Rows from block 2 of a small image classifier, named by matrix and row number. Each number is 128 + 24 x the weight over its row's rms, rounded and kept within 0 to 255. All counts start at 0. After the name is the row's rms in percent of the matrix's.
After each channel's rows are labels from the 100 images, of 14848, where the channel reaches its highest value: "peak on" is the class under the peak. Only what is clearly more common there than usual is listed. The data: made-up road signs on poles. In brackets: how many of the 100.
# c30: last pointwise conv (model.blocks.2.c3.0.weight, 272x272x1x1), inputs 136-271

c30.135 091 [145 123 161 147 124  94 130 146 136 121 107 114 177 143 107 128 166 139 112 115 159 127 107 105 143 139 121 131 134 141 126 102 109 138 112  98 130 120  72 191 107 148 106 100 133 144 136 133  91  82 134 114  71 136 150 155 126 111 105 155 151  94 126 118 140 104 188 160 117 134  96 151 110 123 105 131  85 166 137 114 151  99 145 133 122 104 126 128 117 104  89 108 135 114 115 103 146 130 110 196 171 114 159 109 106 102 166 145 134 115 109 141 177 157  95 159 110 129 129 168 102  85 110 107 109 125 145 143 144 112 140  87 123  95 110 136]
peak on: face (100)

c30.5 096 [175 112 133 109 118 160 115 138  95  95 157 130 130 104 139 115 113 132 140  93 136 164 136 126 109 178 108 100 129 116 130 165 116 136 119 120 150  87 145 117 156  97 113 134 160 148 147 105 122 112 154 149 129 119 147 106  87 139 101 124 157 136  96 144 134 137 147 111 127 131  91 100 152 111 123  68 150 155 132 115 108 140 161 107 154 166 166 119 150 117 111 119 138 153 141  80  97 126  89 155 124 132 104 122 103 142  78 120 104 142 113 122 114 115 138 128 104 108 135 119 128 158 155 151 205  91  95 144 168 112 116 137 165 105 142  77]
peak on: face (69); symbol (29)

c30.234 106 [158 166 120 125  98 132 120 145 149 158 109 124 139 137 147  98 112  75 146 140 113 123  82 133 143 116 113 117  90 167 107 117  94 106 140 158 131 141 151 159 103 129 112 113 135  92 144 117 119 129 159 123 112 120 101 109 132 129 111 112 163 125 102 103 168 131 135 123 131 139 119 109  72 141 179 137 122  93 156  86 119 163 165 135 100 193 109 112 133 138 150 217 156 143  98 186  84  80 118 139 140 182 157 113 139 122  93 134  79 142  89 123 132  99 122 129  99 176 133 148 123 131  91 125 111 135 126 136 129 103 140 107 148 112 126 156]
peak on: symbol (70)

c30.2 099 [178 121 132 110 157 152 115 101 123 122 134 154  89 121 134 118 122 149 130  99 100 126 154 124 130 151 123 140 117 136  99 134  96 186 150 135 106 130 111 133 151 120  99 137 132 131  98 143 121 107 104 147 146 131 112 145 114  98 166 156 128 119  94  93 119 131 103 165  76 120 149 147 137 180 165 125 116 167 141 150 101 130 116 137  96 131 141 146 177 116 159  82 129 121 136 136  95  85 124 125 153 119 163 167 150 183 143 133 116 100 112 140 148  87 121  98 125 109 116 140 219 115 135 136 153 161 114 114 123 119 132 110  91 110 106  88]
peak on: symbol (87)

c30.188 094 [124 143 150 137 148 145 169 120 102 104  95 105 152 112 107 131 115 168 152 127 137 109 129 126 116  60 130  93 122 119 142 134 158 113 114 109  98 131 146 148 143 156 111 134 146 114 164 145 107 121 126 145 103 152 138 169 147 146 111 120 127 170 143  80  88 156 142 113 117 146 122 129 120 119 105 135 124 140  83 157 137 152 134 130 126 107 139 172 110 106 115 146  99 116 117  91 148 133 129  92 140  99 146 105 124 106 136  98 122 166 136 149 145 154 144 139  88  99  78 177 134 161  71 123 147 142 115 168 136 130 128 130 136 124 171 141]
peak on: face (98)

c30.113 093 [130 141 132  92 105 117 114 101 133 118  95 177 131 127 148 111 113  90 130 113 106  93 148 120 122 115 158 134 136 116 110 126 130 111  87 109 117  88 176 114 169 127 144  96 141 127 125 127 133  97 125 141 185  95 115 142 139  92 155 129 136 101 123 121 117  87 147 103 188 130 154 132  91 137 104 114 125  95 130 137 141 110 129 120 177 126 102 117 137 160 148  96 122 171 178 118 155  92 120 150 127 203 151 122 183  99 104 118 115 152 115 114 116 142 145 108 129 160 124 163 114 146 105 135  99 168 120 133 124 110 179  94  97 140 123  98]
peak on: rim (37)

c30.193 104 [127 141 126 119 107 131 148 150 162 136  90  96 170 125 145 183 165  88 202 107 132 106 142  98 156 126 141 166 110 128 148 100 146 146  96 156 153 111 139 102 118  94 139 130 125 130 178 115 124 102  84  98 177 113 125 109 107 152 141 148 101 140 125 119 160 111 116 150  94 112 174 119 152 101  80 136  90 148 150 127  93 158 131 118 136 129 107 133 133 126 120 163 154 140 127 120 140 101 135 138 100 102 102 135 100 143 120 116 145 109 142 154  91 150 160 151 128 207 140 128  91 133  90 137 189 129 147  82 128 115 130 123 129 141 128 159]
peak on: symbol (65)

c30.163 094 [129 139 179 128  97 153 159 141 104 167  98  90 112  85 132 135  99 144 137 102 144 111 137 156 121  81 110 130 139  97 100 144 119 127 115 166 118 158 115  83 144  94 130  73 104 115  96 102 120 126 107  86 139 114 135 142 120 136 160 100 134 125 105 114 154 167 159 137 147 118 104 101 163 111 119 124 132 103  75 134 120 120 136 112 152 137 136 179 154 135 170 102 135  88 176 101 106 112 150 109 104 125 162 128 113 204 109 116 113 131 125  92 156 131 148 138  63 112 135 118 116 137  96  62  98 130 186 142 110 157 163 125 117  94 115 142]
peak on: rim (35)

c30.156 088 [ 95 140 153 181 136 150 133 148 173 133 124 142 122 121 137 112 117  91 153 136 125 125 156  99 146 129 189 128 127 136  96 119 184 142 160 173 146 114 112 135 153 133 133 165 120 158 136 142 170 132  73 114 154 115 142 145 122 108 125 138 139 137  81 105 113  90 116 163 138 120 149 123 156 136 147 104  66 105 126 128 123 158 108 144 105 132 122 136 117 173 117 123 151 132  81 169 115 145 142 143 159 126 143 158 108 131 170 122  96 130 173 118 129 133  91  70 135 104 100  93 165 127 149 132 134 161 186 126 127 119 126 158 134 116 169 106]
peak on: face (96)

c30.79 098 [133 106 151 105 105 107  93 148 142  97 118 128 143 116 111 116  98  79 122 111 133 126 122 104 129 129 144 113 106 112 112 108 108 110  90 132 133 145  99 113 110 146  89 124  93 127 149 145 115 106 113 126 144  99 131 109 163 149 135  98 129 125 115 129  95 152 114  89 105  93 161  98 142 153 113 105 184 144 166 136 164 136 101 121 144 153 154 157 157 100 108 143 145 142 111 131 111 131 165 164 136 126 139 115 131 133 112 117  92 196 121 136 101 106 174 124 124 123  99 117 130  94 173 155 120 115 137 128 179 115  65 106  95 167 156 136]
peak on: face (93)

c30.190 101 [112  61 101 142 155 114 155 139 143 128 130 143  82  96 147 132 140 127 174 111 104 115 139 151 113 110 110 137 118 127 160 151 140 160 123 161 125 107 139 105 150 121 101  56 126  98 146 108  68 120 111 141 129 115 114 171 156 132 139 116 150  89  94 138 127 127 152 103 123 132 105 126 118 137 150  93 121 165 166 143 128 156 110 116 165 125 138 155 132 104 114 133 137 111 141 163 114 135 130 159 117 149 108 124 145 107 139 132 181 123 188 179 104 128 184 144 124 198 147 141 135 147 111 116 157  77 134 121 137 126 149  53  82 114  98 113]
peak on: symbol (88)

c30.142 102 [ 85 127  96 124  91  84 154 123  87 141 123 145 114 111 120 124 127 110 117 129 134 130 114 108 118 118 166 136 128 136 148 123 154 110 115 136  78 164 159 116 129 114 194  97 148 140 118 120 137 108  83  97 165 130 136  91 140 150 151 140 121 139 122 127 147  89  90 173 132 119 118  99 154 117 132 122 127 129 114  95 116 111 113 127 102 145 120 124 127 133 139 118 150 111 146 132 126 112  73 174 121 161 133 129 130 180 116 113 122 139 108 119  91 121  80 108  99 140  86 168 104 130 176 137 130 123 151 132 121 116 135  72 124  98 123 126]
peak on: rim (39)

c30.133 106 [102  96 122 150 119 106 144 135 141 169 125  93 125 102 126 131 104 109 144 133 138 102 143 106 123 124  93 127 133 123 125 146 109 163 140  88 135 189 121 101 160 136 133  87 136 143 109 102 113 147 155 129 111 128 133 140 135 156 164 126 108 147  97  95 100 124 126 107 138 153 141 132 150  98 111 100 112 183 147 131 105 119 134 106  96 120 155 124 153 106 116 173 140 120 128 105 147  95 127 141 141 108 174 133 143 131 121 164  94 147 165 120 105 136 116 129 107  86 123 118 110 165 134 126 113 120 111 125 127 145 148  81 156  93 123 118]
peak on: rim (34)

c30.221 105 [129 121 162 152 140 199 124 117 134 130 136 114  94 144 117 151 131 125 112 127 104 138 182 146 126 111 114 133  92 151 120 203 137 119 152 118  87 136 103 104 138 114 129 139 113 110 109 112  94 101  81 112 103 106 128 124 126 148 115 168 117  87 144 140 159  98 170 101 119 141 138 154 169 147 113 106 124  94 128 166  94 110 120  95  86 151 157  94 130 129 171 142 119 150 160 144 109 134 130  94 126 144 162 134 112 159 123 115 130  88 128 168  95  93 134 150 128  72  93 126 117 138 181 117 123 153 151 100  89 192 103 100 123 108 124 102]
peak on: rim (29)

c30.103 086 [134 103 113 133 136  94 165 133  89 154 139 130 131  93 149 182 109 159 148 110 122 143 142  99 127 151 146 135  76 109 129 125 142 140 154 116 102 145 116 112 142 116 131 126 142 137  97 140  98 105 138 137 141 140  91 140 133 138 137 145 107 124 131 147  91 107 113  74 146 122  92 144 186 104 116 106 109 151 153 131 133 123 113 115 103 109 100 128 151  67 123 138 138  73 170 125 103  98 131 138 146 115 108 168  95 166 128  96 149 115 104 118  97  81 145 141 163 122 127  85 144 109 151 152 131 103  66 109 170 170 147 103 110 101 115 136]
peak on: rim (27)

c30.82 094 [121 140 152 138 128 144 147  77 136 146 166 102 159 126 134 123 130 162 117 134  90 146 118 160 134  89 143 147 135  98 118 142 137 109 107 123 147 131 123 116 128 110  82  98 130 173 111 153 161 160 136 133 112 133 118  95 154 110 137 132  84 116 137 153 124 127 116 110 166  80  95 127 124 149 131 148 126 122 113 124 107 109 119 116 112 121 112 136 130 127 144 157 120 128  98 112 130 110 112 163 132  83 151 123  86 128 114  95 147 118 127 118 110 119 122 133 151  95 147 176 127 151  83 146 107  90 134  85 130 129  91 121  93 105 125 110]
peak on: face (87)

c30.116 091 [123  78 138 148 120 105 133 153 109 145 114 117 123 107 115 134 111 139 158 145 147 145  89 154 149 148 116 127 126 114 123 159  86  95  65 134 121 162 128 144 115 147 111 163 116 104 137 102 119 110 158 115 120 142 114 148 129 175 135 109 145 116 117 152 115 119 161 107 162 100 127 138 164 120 122 124 129 140 100 135 179 151  98 154  93 103 140 115 144 174 120 139  95 134 121 118 114 128 103  84 110 152 103 116 114 150 136 109 135 129 116 144 114 161 175 104 166 137 104 112 132 110 119 120 132 138 132 152 160 190  95 126 142 133 139  80]
peak on: face (96)